config = dict(
    arch='transformer',
    model='CTC audio transcriber',
    dataset='Morse code for random letters and digits, with fading, noise and interfering tones',
    train_examples=26041,
    gain_aug_db=6,
    input='waveform_16khz',
    tokenizer='char',
    vocab_size=41,
    norm='layernorm',
    norm_position='sandwich',
    activation='gelu',
    mlp_ratio=6,
    head_dim=16,
    fused_qkv=False,
    bias='none',
    qk_norm=False,
    parallel_block=False,
    inner_norm=False,
    moe='expert_choice',
    num_experts=4,
    moe_every=2,
    expert_mlp_ratio=1,
    experts_per_token=2,
    shared_expert=True,
    wave_strides=[5, 2, 2, 2, 2, 2],
    subsampling=2,
    layers=14,
    width=160,
    positions='sincos',
    optimizer='soap',
    beta2=0.95,
    lr=0.002,
    beta1=0.95,
    shampoo_beta=0.95,
    eps=1e-08,
    precondition_frequency=50,
    max_precond_dim=1024,
    one_sided=True,
    adamw_lr_other_params=0.0021,
    ema_decay=0.999,
    steps=6900,
    batch_size=128,
    epochs=33.9,
    lr_schedule='linear',
    final_lr_fraction=0,
    warmup_steps=1380,
    weight_decay=0.1,
    adamw_weight_decay_other_params=0,
)
Rows from block 4 of a small CTC audio transcriber, named by matrix and row number. Rows with one number belong to one neuron. Each number is 500 + 25 x the weight over its row's rms, rounded and kept within 0 to 999. All counts start at 0. Numbers have three digits each. After the name is the row's rms in percent of the matrix's.
After each neuron's rows are labels from the 100 clips, of 14976, where the neuron reaches its highest value: "lies over" is the class under the peak. Only what is clearly more common there than usual is listed. The data: Morse code for random letters and digits, with fading, noise and interfering tones.
# fc1: MLP up (model.blocks.4.mlp.fc1.weight, 960x160), inputs 0-159
# fc2: MLP down (model.blocks.4.mlp.fc2.weight, 160x960, transposed), outputs 0-159

fc1.283 090:482500502473527523479539497494488488516459513479502495494504503481467444443529495504515489528537524509481475537479533444508491473516473473517529468473496505451506477449473490485499540470520501539532482486522501452500505475502486520473515463537473488522511499533459498522526475476518488498534536502494504501487507529464502484492501499530505543494517487526472539507545559476527487491489498535504494531470525544464465533463533517503510500519486514478499502513455564496491508527536495
fc2.283 089:546538483469462466507530469498507523471477482513489461516504502502508472530475460479487524484489468491486514480529482508476540505520523467557506480517527489551480512521518523436530508502464469477481514466523528531459508496484498484536482525508496491522507540507511457493476484509486470510489442492505505464503504528477504493498544505513515495539472550513469487527521496496512466500503519504496485483487514517475493496510523499488492517480536397492456455486514474471468478515487524
lies over: gap

fc1.372 081:477487520523527445526531528515526484485524505505504514515533488487515527466503478485518487510473478490504507445502472497528503546529489529560522494523488503450459537456542480523469495504524471514511457558497475523509472507518509477514505525482482465489463559525496512488485499475541455496477476507492518474523504546478528534496527482481493463496509478506484494531483472494523499520490464500529515505492476451535516495486448475517518495496509525466514534432495508526470500482487521
fc2.372 086:533458503497496505490473533484475487496523507488510489485528486509526505518457495511482524454513485513517494471489476489481467483497502496496527509466515495529476508497494449509503474497474494477507489527520555440490486484510458485514516528510504497482460480478519499503498475547456460489513506510502478541504470482428450538476534516479493558513512529496483513506484477518471464458471515478516510522514498473478501521505380531513506517463525486479492507525487484503482507527471515
lies over: the character "q"; the character "x"

fc1.607 105:456531515540519524521484524510499521496493515516483451535491508538478506490458529477496496469476523509545482491521535526515537473499527523480487470445496483513492540461520487492483548462450501516483501539467509517504472536518446487516495518512494469480468514508508515499488516473512524518511506469454479511463509516517500474495452477504485504520485507500511502549530503471538554538491461537472551471503481445489503506518501484516484530494524523517487503457479463483501501445481488
fc2.607 106:450506502462479489488484522502478509520463516503512505478550482491509501492530485498508515484532484516495512480497447497463491480508478527509520512472496533470475479507505498547516509522526483505496523478525492493499485488480469476494473502494459552507484473516475448549514499536493561497469531530527493508502506545473489543468521519493539522536522492478472552477489487475488493495513517466456411485500534513480473496482437486532518533526516509464508541513491524486488544512505486
lies over: the character "o"

fc1.215 099:497515532520510474525496505504493465463471468513541488511537515530542477522524510504483507473496531501520508477474482497494467516490499489539510505521488518478507524496526437490492500483494538484512485522486498550526437465483512524516501510494508502443500539519509544515473503492521467541515489412449501493492464514541508530523495482513477437525487524525530513499504498487507509488463487509484535479501448484505549492501517491474471452454522531502520516478494470502484537495473519
fc2.215 098:488474541513497474472473505539482548540497506531500482508532501489570517490479481528501499492545475489475504478514469514509506474532504528507536428468508539504452495491514467488479487514506448461521492522499487468464542544524486504509477483469488527513469503479463499471485472529492491508493544530523478513493484501435465507487537503477529552495489510502501506502494509454487475543510513492515494471476507483513474493514435487525496501496505483507479549523497507477521462516504462
lies over: the character "8"

fc1.580 102:483470511520505535499481502536503468468473508538518514470507513525468497466493520471441532491515477477493524506463516512463517539530507489486475475497508533472512490510487488506513539523528480554455480475493480505488518463459436525532479520512467492485489529516538523513499489507510539538488530515507491480451543517528491474499488522514509520491461476484453511496554501527541529514494496513462494514433506497501467511501539555478529485488521497534503521512497544532471492490512485
fc2.580 104:503513512477507503483514515509483505517502496474470492457523469483518513465479482516456520512470467507506510479510521516469561481473500497515493505521480511528477447532528535514475510504500499464488504478552505533492540514439501504481492522480480519504484484440471465516455491515505506527539449486520470526490455501458479531477510524470512511531508541493490536530476482498477469510532486481502481434477488510448484497508482461534466483507519480507465498512498467443473519534479509
lies over: the character "7"

fc1.566 091:452494512492484519488521512490475495556497531514510536504472518471479511458473450526463522554501458454517515457455487509496556513528489533543504490531543492505460527483502507464512579514506511513508533528546476469508488470480436492490463508484484534511482478481493530505489485515533491522524499509521523477484496519505474474532527487504513532518484518493474515499490485531481486474477490506469496523500482448472509512527545512474544473501493506495512535521507512512529515522520515
fc2.566 101:476501501526532460495501513522530541481493511492499439505509493494485486512512476500459489510464512446507457520495514507499473500458518498531493488527476502521490475474455470511505490508516488466506515508458536492489482520462503495493497504492487506500443504477499509509500443481494508465494407461521467481478468483471471460458491455502476516476513488530534513507460540519504513529506482494503501506432531521446449462499501481504498516492495487492450471523464504489502503461498522
lies over: the character "7"

fc1.120 113:492525544502481520516470496530492461522468469496509517473499493545554458498504478520461500490479493533516493452435462523473530464498512462520499488484495504494500518501509439495486508522491530495493505492499465532507482472474499509522515495493521482466525524523504507493504517466483528524523474475514459495474486490511487547533500490526504456483488517511576464525512501492463560513446463493505529460484469496503544497487539505492488473482503508539518530479497461542529523510487474
fc2.120 113:470497515511521459473507516532486549505496527527532476493532505509527487494489513484464448501543509421475527491479511547493498515484483534490507501512498538493505482491506484502495521479522479480534478514545515492480539540531477523525481501440483553518452471503493505491505482523508469530492541498502513502508484499456499468497534508513478545495505489471480524494481486465512466529574512494487473470508484498503476494507465473494498485496479495465472556543500521444534508509472524
lies over: the character "7"; the character "6"

fc1.357 100:549515494496541514493488505512470505469527459507483498488482533460483497559491513481517521489487521484501543469461439477487489458485508472482481527489490515557491552497480472470474444471474475478522528524508519533548497484518518502504480483494550480451455504488481511484486464477485531487517501517514481545480500524552511497486488521485537509508484548505543512504508476531461538498464470451454507473495505504500490495511489510523513514493505512530517466513508477504464522476505477
fc2.357 109:482505519474547490503532493486473520515499517543539470460537498533520515493521471508497494504525487480492495499519533493476513529521502542476541502510513514480519478461494501527508526502485472526484470469514477464508489533544498509511499511491489546544495479525476437486517494538474516506481545469502501469508526482449485473528522519519512541491500505495488460466525505520504491501599506517529514506509441525517471483512430519540552478515524513510503506522497485524508499476507510
lies over: the character "3"

fc1.717 102:449499523503523460528508524493513547474525548519498492506503505531488527507457551482536502480468507471527541483505475521493477475482496513511448523476511513514486540470525532514527506478482491505485472529491519528499486560499499506469497507513501464469462543513530489491500505471536501523492476485509477518487527551496508464509524473468467488517500485515533521531500466481530530505509530534495505470523506448485510472479460478537507506475493535510527519448492433506497521446487512
fc2.717 099:462513456471487522507510518498470507544484513515540461479497493474492523500511484499511505512511507557497518445501512489486522475534496515505549520492478491449484499533508468497505509526505471484500505474529487492483460526493473495536467520452472516514473471505486482494529473529457499475511523534510535529521520519481487516492553532523509522535493510472466526495480482481513475491507515481479467494498498501492452534518376507517515519509528461491506524463474524506498523516484474
lies over: the character "o"

fc1.251 100:497515485472535545486491528536509473493477487506493460497462516498482476486448519482503571517496513507494501499470514523484555476545525492473463513457531524541508531517482524523491498487508452531495500547468505500493508458514486508509496531514523465460499513500468517521473488482510503534513498562497466503483490495526464474534497493490516469521476470505524503488504469552518507540497498519516507478502450480535497464516543538471522455459523496509522514475487497455530462511504529
fc2.251 097:451528536494539515478532522499433503499488496522541485456498483493535509493522489521516461513523466486489487488495469488484475467457474517515530489495484541473504496537492471474490475493499522478514483475572464507493507539445488506515521544485494525530482469501486454505509488523487508505482491486554510516501494481465497476493519480520527531501532508503446496468452487506508506482560504497535518490483506534465497493506471457550513499486476468472516477502499538519513530454468493
lies over: the character "8"

fc1.443 103:534504511474533477507486530510482536472510463520487529475485481488477514495457514446530524482512503428531524463518455519498503445510521478462507536477521501544518523476485478471489473481495475518521518581540494530479510462522539503481489482502522515492487504487461508486519518479490497514524501538493479534465504510516489489499447521494481479547515516524537499480476457552448497485482496493490489490490524503501513490500511502510528514467511489535499472461529471518470508483484454
fc2.443 104:453531529500553498499508502488441519525496499524558439462496502512479501532568484499519500477490510502496501492479502495493505534523484520482531487500498520460496494487485514478508503480459491489471465467547523476491490500523456511527496520487475519532473465517478455475517481483474514521482495484473532450525519478490514467503539513527533550521473504475477484464490479514488503508588500522504489507510476541485475535490436501524529477505493505529489524531497490510497527515496516
lies over: the character "f"

fc1.100 094:505507503512529489519502500496510524481479536515520540512466477491507503524505524474534496533455502504506527431479512492523490539481482482543465534517486533549466536483547488550498488489493497499521456535474488546483463534503469476486514518493500502463468514498547493476481466471508461481518485463490486480501507545530500501480505488485500459458531501508523509479486501487517530516498467548504547488475513458502536503483499481494495471456530478519525521451507466517496552496464524
fc2.100 091:477462489469530494488539519541500507506505498513525510514501530491519508488480465517463506499540482513480527506476490484502493484509502523514539474494497486495478517531544476505490538508501494456515513509509488445507492496517502476527479532479474513462502493486472511498501450539498499496514508482534500525521521496467499511499545506489454521497495533493533515494478572491515480530510519475521538487506488480494464516529354463512505466476519471510522539507459526512489491507513486
lies over: the character "q"

fc1.727 091:529467484451469487517513464454505502442518495472522534537506475502496514520514491549484540539525489472460498500517520494492476484508529475473522485508458497468513501534532488478493509469496541520566461500497510521549471506538486513475498506479520468537451538500512506532481503471511523476495537480463502504497478510502519479481531535508484496485475486507497459484502583515482495504504518467542504523492510499523468460462465488492530519485488482524503514519509546541518523516507493
fc2.727 091:533442532523533481514504479480471519493487513502482534464541514493505513454507459452511470443526482530492507528510490476465480488536482452494506512480530505523532466492525489494502452491518441501461518520516492460474496494517503512524502517520508507452502495484457520491510484527520560506503463538506461492470498498496497510517499483485530504459510493541507432531528439529480489501494499501523482467497447490509510518472484504516502530518504505540491518496529480469499514503454481
lies over: gap

fc1.118 105:495524535494495475516486529503508486457503503536503487516494525503476528514469483499502520505503492542517503462448477510478505490472543497512478476489503497522521537519499492509446494471468486505483479542439473535498469469544528494503503531505514485442496534495500486484499501450510489506506467481473508489496502525516469491518500517487464478506489514518558496541468509508472530554465469537509533478520501469491537496505476452516488502434564507512508482453475453504509519495468541
fc2.118 106:463495507485515508485496523487479533523509514498546493462515500465522519491485494507518472503518475480501507508500478514475485482504482513499542484460487530460513513494507499496499503491525480500514520492560509483502495532525476455508491513487485531527459497522484452538533467518473498508467551526552498492472472532463504517488542463490520543476548496483481507480460499488481463544538525465518452463495475504481468462471418496557501523534485499495488530514504546514515529504494514
lies over: the character "q"

fc1.273 114:480513536549466488492448472481520509533484506466530515555510498482503518504464488510484506485531532479455542520502497528495501526466502504506534471485519549476522496472471488472513461498413524506496501506504486506519501487497523464466493517500513533508499490490508489499547494473500500524507521503487516474532503475507475515487505451527492537486454494495472514508479518494478558463512519473540543517483452437529511504526523480434522476511519514490471522498518509547518490514488516
fc2.273 120:513501500557552469532504471522497518512493489514503516531453520532497468469560523498468519502460529472490482524498522520499444514471494480472519511489501541473465516504476503514478493461517538439470507510549524498494539477471497485473492464493478502489462480520518546513519511505491473489511432461504478505513498498495517482463505495498499485448472524481502496490482554522490506483488481453501510478494470453512536546499508511497472458514476476510481494457503510498482456498532509
lies over: gap

fc1.604 099:475533466523509541490495456539528543510507482452553505516495476501509480517495490470479459498502505480474543533546508487473496502485537480496526499486480490508520494539517486472485492520416525518483510516471452505549490496502496506532530496461510490489553487527500487481522512493460488512478450509528503469556496508533491519493509502482478514504496517545502462470529491490482521497468500475512530533510495476567503513471486507509478492494470464505462527481526479554499530517522498
fc2.604 103:525475530500575491529492485489492559511517524494486519486515471562464508487513497478474507495478524484483510514443485509477507519513455508475479525521505520511522515488481545541522504461547525473459489523517532514491570539530530504532473501495497496450473489511485529465494535469479525511496472491513476486481536503522500464534519512491504477459539507486527455496508505546512496493522504480449503462490431508500493497502524479497484483531504512512472482500486502507509494477510538
lies over: the character "3"

fc1.76 092:529482564541524438501524533534516499477506517505542500504497481470524508518505512489498464506455488453538523478510498520469477530477490517535495500522493504494455523469545496518468501501497488505547460545526519557500514508501479491488544502509534469499469517509530505507487487460491478497471471503461502452509530560514537539506504507489492482505504485477494470502502496500520499535490482498516532491476492464507519532478481472518556490496491534472547518464491518552454518501479490
fc2.76 085:508469468461527503522464509485473503521482549509533501498555495481511484509480497509493500475546491524476507457497474485481486493512497525497539544487529507511475504484505475543511469515485475484506498507527511441503478483525464501514513506468469488502468496483521506523493484540472515512535509486507486503531505464442475510494548515496467544500531509524522515507495497497482460467498500494507502514510459470506456539500356518499513477493513481502488489506524499518488506522507523
lies over: the character "x"; the character "q"

fc1.480 101:499530529500493489500450485463484536518507509511507510540491499521479471552461482493542482428528528510529525476512469505482471495485486491475518473476522502507493546485514496490502540432455455451516536542487512516513508483523488512535462485508526536471505496514476548515520552507487564513514493485494516503488490520533502492465486528519493513531479531518512517507495485525459537456480512510481510470504485453480511497492492497482463503508485546532466499492499462502506531460492496
fc2.480 095:465510533491549452501484501500478539553492539547535447475501517501491528516552496505531480500512498505501502477501490510520497511520468556493561486508490532462487486496473519478515493511479499489484501468503487446507478516518475480497494501494459527520462444519469432461512490509479513502500518511491519475534534501465486498500535510533520513492492478450480522495513502477496500495577496502473473502485451511520472541506446509554502495523518501476487518513514511489504488514495464
lies over: the character "f"

fc1.639 097:474553544529511501511497481508450483521501517498520506516481476507517503516532513509507447480495533507516509439476502524488474515442530486533510489480523521500536531491525476534514498497482504489554540533498511539447447475464520520529541503495532483480493516496521487464539486526505472469505525452510491500483463508494450539498495476528521473471494492503499462485487544518489496487510527504524511526481502478523513528505517488503488468465525487526544477447520469508497561508477505
fc2.639 103:513519483501476505527528497520494531510496524543515499515513552467536543483486521492456492506459489482489502508497477502527515511521500504501491501515552511483520514521533477505495512471491502472528492506520506445499504536507460522502481508488432486487456477506531510496471471526507491547514484514483518504561498497528480492468545466497491506478483483518530508511508539461524492487491489515501565513506477460501500534564442496482520519481490443496495548511467553509555470506521481
lies over: the character "q"

fc1.144 099:457522539498446462524495450521466492517501526480500508541481472479495500499468483523514495504576534510509506489468509526474522496523489488457508500468524466537521485554460505480523519487479501519515499504500501470479488507530548515490455484502508539485543494451497539514542511478501515491507512508486514484516488474496477477519515477492502449485451502516502472518447446535454479517467500504548470490476493471526520489490527503493484544460546488520521500499481492489515481513481515
fc2.144 097:494473475499519452501532546523509573496488465497522455497501528475485514514518516462549471471433480460529501483457491554523509532473469504538554509488455547470519487473469477499481474480501517503523522489521491466523495510468498474503525540513461487502459485505496466524516455521489470508473480488511493490532510492511524487492510450538448503495517502498504510502472528529514492529537462500514531477514486461537527475516510510512527492512491499520487489495483519484527513495503482
lies over: the character "x"

fc1.751 106:430508491489476461494498463482464527470507475478535498500504485490492477492477520506493503521501494452482502517529470539528513499500568492512460521512471495524527466526508474513518483491501517561509491520492497506515517511529556508509506520508481499482507484475544503530514488435493491513478520505540503466518494500534525489532488473492433494494481470518496452513477492488483457544498520504522504508515489444472488473473512493542492520499520462548469495551522458525498460536496490
fc2.751 099:556475487526561463488529504492480539499529477485546518482517503485513517523526473457522457501485500519477505471498525533506495520505473506516547493504471507515535453502494486537482480460495518503515507477500482499513536537495514514522501508519480475491533513477505483480494495528537532477523479505498499504492523515490500480491504515525483555423524528463501458501471490567506511520491473498517485488485472500560499501544452513545500509500558506539509523511476474458497545520499513
lies over: the character "x"; the character "4"

fc1.445 094:488506508540502484517480497511500466496485482522509507471474490531484532506477522487489513514480456515457502493490552508475543558480493535480478485529483484492471469481518474525502513548513485518512485470493501530523434498471463487552481513512484461474466519512491534532470462506547535515521523451513469517474473503483528467503513502505518506557534513423520516502562490515518522540529507508497514516473534487478512494494481542501497529489475486504467505510545466504512486513486489
fc2.445 096:495474500487491498504512499518522483506465457449455534487556476500475508437465469512447507473497486535480532511463482483456498487473489499551466499474467478541539454510526503471499488489505516472482518524485461492494514500488503490494499518512489551497496506460468496547494482521553522480481483524496461504494502508463510512503481527486498472496483512520521520509451477509478471473488508480462476494461505528485538495516475463507485522487536506510507550478509480469457519482469558
lies over: the character "7"

fc1.35 103:480489525495502519497481481511541478491452533522460486517468488546492470513454554447452546456472489508560526493504494522499532526514483506466485497517505535528456532463491507520520516494508462502442483503497512527482483502477491499515486496544474492484492513529456521489505537489524508545490505499474475537460529485546486491513493528513491505536507496522518489505540495479537535529483490544446484505511480476530516478499537508460511446485515520515496497485538485482508500473497503
fc2.35 104:444516482497518490502492555561453523525512508519484472466514488518514524500515497507474505501551474494471511516520495503480530454518441506504530490499502505492494456508485489471484495477514489459509482505558489492478535534471453509539477502505445521520462529508462481473508507523513505485506479505495463541493476511474526530465539506509536493526532523469464513483448503526492483509551513503482446494468487549460487527522457479531487523500517497484477499495496502490492508469486479
lies over: the character "8"; the character "g"

fc1.625 098:487542554513496494512496482509459491507488471444489535520494531502470536470484517521448502495480467471475537480459514506492555535473517563489512465530532444511511530529495493524490501494488466511502514517480479497506489450518482483530485477530496489521511486488473470481477489471528509492524520479489526504509495504519531501476523467526431504535495481494495451463492555499442483515465492505537504558509500497494527502499524484520502522508521510485471513521497547485484477471480481
fc2.625 103:489444502525525525505481519501519485468503539505510544502476482492520436459480474501496510495490511544531451525517455456459479501505486503504533485480495474507492465483550512486520453491540511515467498542517533537499529495505521499455514533514492476498477523484514523556501496515494493508466496486525451455491471513512443491450506505448528531503508485497513524533513485498496491493483519502527499492487482489470515469490533531510499518477484495486479465479526504549551537506479540
lies over: the character "q"; the character "x"

fc1.336 104:486491521514489504508546511464528482537506514498513530446465491498461503495466486503453520528516465485512515476477506510518561491509496551482501495540495499477460491474476496456472564555524469517517536487494459496495504482485473485473482486497513528502485501470480524525495472510513520483554530495445526499467489484490462486541510471476483540495495481454500528445532475535471494512480470489466499532471469498513499494482545499483548462497498525488501520528527505478508483513516508
fc2.336 112:476507472512554478521504519538495545516490533499456469512514492486507489495501491529462493510431492505471472500518519500505539503492494541529471515518480502580480480492483481522489468485485490476486492561511525456518483504491479500526465504477502492494478508470482516478478485476510517472504446475519448497452477484464484501499539504504532506526523492518548507483480469519504490508466506500457490525436509507446491442511526502486490523496541498528457482500507483498500505493508553
lies over: the character "7"

fc1.182 094:522496533524527528484462487506479520482503478484475489523473517499494481563500503485478501494504504467507540472504523483460474494534516504455513530506432484486470518523463470477484485441482503507520515552508512545522498525479490444460470492492536498457489502481419512485515483499474464463488490462453523509487479524524515502507481529492483512543490544484518529518510487533469504485527467539440513506487521508482502540503487493510509521503528499518516491468497475519488490479481529
fc2.182 095:451512518486525484480532531511491549465487529540524500491497522522518487517527515519533511498506515486455506500526504461534474502503509540491545475507518517497522509481495496480534507552499462475478472469487461428518452527535481514556508504498496523513482482513482477531461503500514491486455497502517492476496531488469486490509536503508545529474517493491519513483523485514484510507535489463494490492507472478535485490511430516515479473538538566517499481526552530478536503465500487
lies over: the character "f"; the character "p"

fc1.307 092:473485561538523490498508508534535506496511534487499510490507502525485550497473539478470508497441502513539506466466500521498531503483485507538473502488492517495499530440517481501473501502494478532480469500463488526486487489530497495495481513455473486464474553513527510488511488446515472540466470478516467523495503558523517518518535489476508454521454480531512523526491497494493528519460467514489528464507503451483526470488451476518501489472491487484518495456519436502483492490477503
fc2.307 106:473516496477484520499506542502480512523501505512518461449498465471517523495453468522483527492529503522479498474509491514482506479522492514480526492485508514485476490528503469495509501487473490460511475497563531492451486525497480510536476520513479541496468480483473492486525486573465456499519527535536494535497489480417473526469541495474524522518493508463465505525469471507507471500500510472514451478513484498462469513508418512526497495473531500493459535510478512486494488515485501
lies over: the character "o"

fc1.473 102:539518491527528511511474547508530501502497476494487542526486481487452481489487519436465494544486492480490526477492535506528537553481478505466455453522458498513431530466490484499486493511496499529492480482452492521521512502503478486540466461476482482479471515472504504521504480485531546502476523454475465509469531543499528548465523516482513487530517511497467483510513504501487551524477498498502454510466460488483509514475513504493523485490511506552465508511533522489488506513487517
fc2.473 097:463435528467508480476467509495442473514484558491503465462524502508502493464492470560455523484529482538472502522492456495434492518489517516539551523499553515509498499477542516483527470496481488476491471504531504480487506504504485500478495528544465504542507494457474492510463515546494500489516525500515484502490526512516520540475518535479491506507512495478498509518474467520478460499545505484475487474497449509463529498482460495521485505506532490483497488499515470504452511515519494
lies over: the character "7"

fc1.709 101:511524515559524570488470541501482449485499467505501479546479511508482522512465511485461536508496532511502522472463507538471524542490515534498474508503470486534511521511503473511513521489469475503519502504448505560501511460509472513554507509515442512480501456498516512478497484458465500551504510491478443497469523548550500496483490512500522501529511529524498493501522528496511518530494495514487515482485478478511541519517532524493515450477525489538478501475499511493456498497497531
fc2.709 102:444501502474487510480519499511445495516474515516510518459520497498539500471504467520483489503538452487495474512480439497470506482484487500506534456474526545464509493528524468507488482509494504501485507444501485481503533538477481467494523536523480518515475494467473458530482523563513495508496526505535464501481517503449469527458508496486544540480504535467466508500456484526499520495526504458497479469518499527482454483520431480548482484495495480481503522506497511480509519509486482
lies over: the character "8"

fc1.177 097:447493519453482520499488485556508474484492504517490476506490492515509492522493544496475525482513466532504518478502474508489562523496509497487515490537546499470484490480477491524490559524520483501458474482468493535492478499512469494524462490484497548490488513537516517501516476508502523546515524473464493533449529456503518447521492500511473490523489537479507517500554508465542544497504489514440497487450495467543480511484554528464509466496515510519468491509533516487487501472477489
fc2.177 100:446504490481510508506498570545484515502520495508466462479509514518518533465494471504477507487525474513508507530500515485475529484513455501501519484489477528529492470485519495493487511474497493477500504512537511488475543534481459493516479534504472514517456518481452490471508522515510496487504480478527465496473457512454478547443525480468547512526515502497498526531454459497497450548531509468497465454472489533494528461507466493540480535481517507488451497503509483459474489495496523
lies over: the character "8"

fc1.281 098:512526560559485507497493467533513505494491490477457494499499528542541527510506502490477522497508499539505518489530498441489498528513513493489518509516450505483494498514519446456416490467539509490502500486473513522530441507500486477493473505465540509444510495516465501550461502503509449508482463485491495498462454477528525545463499489514489502513495524529509507529513503505475503505494465486475559513506455494513523492538499514477500504534483517471488519537508467512491488512498486
fc2.281 092:490461509510482506467488539532516504479489505517506519520516513492546474461454473514503524491490501484489530510500483516509481495507518534493534458462550533504502502505535477490528498553489486480514506531488487515469531543561492464534490492504490517487506507512473501492528506501497497459470560529496493529489515508421477467487476511461543538462502521506509512492503462461500508528504487445519461474463501487526476492486455528522493526492510530476516490487561527484539513466478503
lies over: the character "f"

fc1.506 100:549510521520539504516466525515497529482482481507457528531504495494516509542474521467513527476493526490499546443488478512487496478481509449469472464478483499540505533467489485485502470494497495527490530534515473543569489462521548484519477506505526495436482498468475519501487494486496511530525473503454508559463512502501497490516483553482516496520516542511553521512492474514473525464465486478460517485496485473517506494479505485518534501489522472546511492503531458510509518484478496
fc2.506 110:473505527478552471497523522503450506519504520512552464461522497500485502504548488535499492492536511480493502503508522497505507512527492565494566505521495516482510478477491477507530520508476469486507491472526517446490493514562465483527483511467476516555483489501460449497519508535500507488466516458476488457535497496462506474505535497533496533489465505475503498488502474504478511508569506502496486491502459506521491508486407510522492503532511522518485533506511482519512499468475500
lies over: the character "3"

fc1.95 097:481486533541531509475459513518502468511511511456476487520477475496502531469521491522441501487466475502493487472487512490534567544514496509522505451461482488497479516495461484503440495516536496547479489505504499496498512472532486504514483514475493500488497535535526505499467451461524482574495496456463447472490498508545538510513502518488508511540476457510501547518509498499482525521470468487497527470472480501528539514500511503474528487505495486521496510491474525512479463471461520
fc2.95 096:521481516505510518477483554534477519480500526504523484469500475482540461496455488517463492468511464485463476510477481507475499480498480491491502499475514522504457519509511463514498489479503512475519472508551539507499516515507477520512496496521510491537471516465461488520498494554456465487498484503544510547509470464426468506454516498507541537506468528481504507529479490485496478496518488474509461502442504489449491470510468508570497491485489510465467452533547514490506491488491507
lies over: the character "8"

fc1.42 094:499506560522530451561512542523521538507471532522500520531506480515504531517510555468491510467528522509528525459507505519477505521504509470508462490504488517491500523484517476491452504467491489512487462526447505512537524503542508466496460503461500514495534516494518507495511499460475469525520467475441486466500515552515525511489511515454490477499520519540476502515491475515461509488465488470482543448504487476518521506490465455475494478465506504516503513479516440489515519498498506
fc2.42 096:473506477501467506463485508535447516500513555503570477457494472515508499501444486503538522517520519522499477508521495519506497488507517540475554511489537497508488518492493493509518478512490506418507505485549509502436485547519478503542487525506512511502484481502492493513529511554501484473508520502509478528502483469472513517485549468500468510525485527485521513519486494465510494503541518474520481482516445472484479513485440545558477508523524509472464501506512510497491476519495488
lies over: the character "o"

fc1.663 096:475506476496525517478460518504513477569452447467519501514502486480460513479463520500474531509462517460529484490490496514501568540488524500527491471499479494521485539523478450493490533545484507541519503463527477526478528483522495513508484481497493491482473543482486530523499477450517505521504561499482493453517527564501501528521508510510523485488521507488519515528512535529537515534473468490498504476487483500497479503514532493492511484500539526513502514511500515510506433496464548
fc2.663 092:487478505492542515503469499516455470484509569514504495499508492491532480484488462526469459496536493472468447494498496509486514490474458517543498523492495509488484500499498514502475477471532530451516487528545536488507493487482453570464494490506477485542454496481504490512519498550472475524477473487578509523506467442475489494473521518481524541494527480523516457517501486487507508508529494513490513501494500500447491454532480480547495496504495509470488455510493531499506530510490513
lies over: the character "7"

fc1.243 117:513541522523475487513467495488491500534453488492511475519514482507529478516509463507465493468496518507507536496471466559503490516477495466495553463450541488496507502501438493498496468519474558498504510507507499507498465472474522455500519473542523511485561513525500504530521534507501485521509466521494519476504489507499478551482518476494528487488495487476517495501478517492477510459501553460541495512486479497547516519517520493435464480481529489511508485477542505519526506566517536
fc2.243 123:497473516547512449513514482521490570523488525541529495511493521511514526481525524517451480510502521482458497510524517497498488535491485502520501485502533546502541534456496516496489480466486507513488530538556492484516575530502493502514490493525467501498434518503507523479527477497494461491504467489494539496539489493513512478465531477511481467465481490504504516511476532516485495500540502486483530515503448451518539563479512487484482466506479466482470524490497548506510464488491484
lies over: gap

fc1.765 112:483486501521459535516506515530473486466507483512483473527464533566467524473506511537508480491457506524460459526520542509503524504498484501526456490490521489476526496483520536480474534514526470511432471492454532455481483525519461499505522506502477454509490489515497505497458472542487488495487510508468492499470527528512518486498477511495465485519489499468487529519503536481544534521538449537508531491456493484519521515500500545518505479563515481504507467484503537473503512475483506
fc2.765 118:498522511493527505495538584502489483508494489468444511479549488470527472485509477457476520507509475511517516495508461441445468489559490519498507489512518497483497471510507498520511488496529476531513488494499512549488490484476475480493458501507516507495497521485480466483462509513509533507468506496531489500490460507497486516457488514449530473496470504468467557533495472493464479452503509484499446447507518515473502446473473499488523531510470473485489497476483494481456504527466502
lies over: the character "8"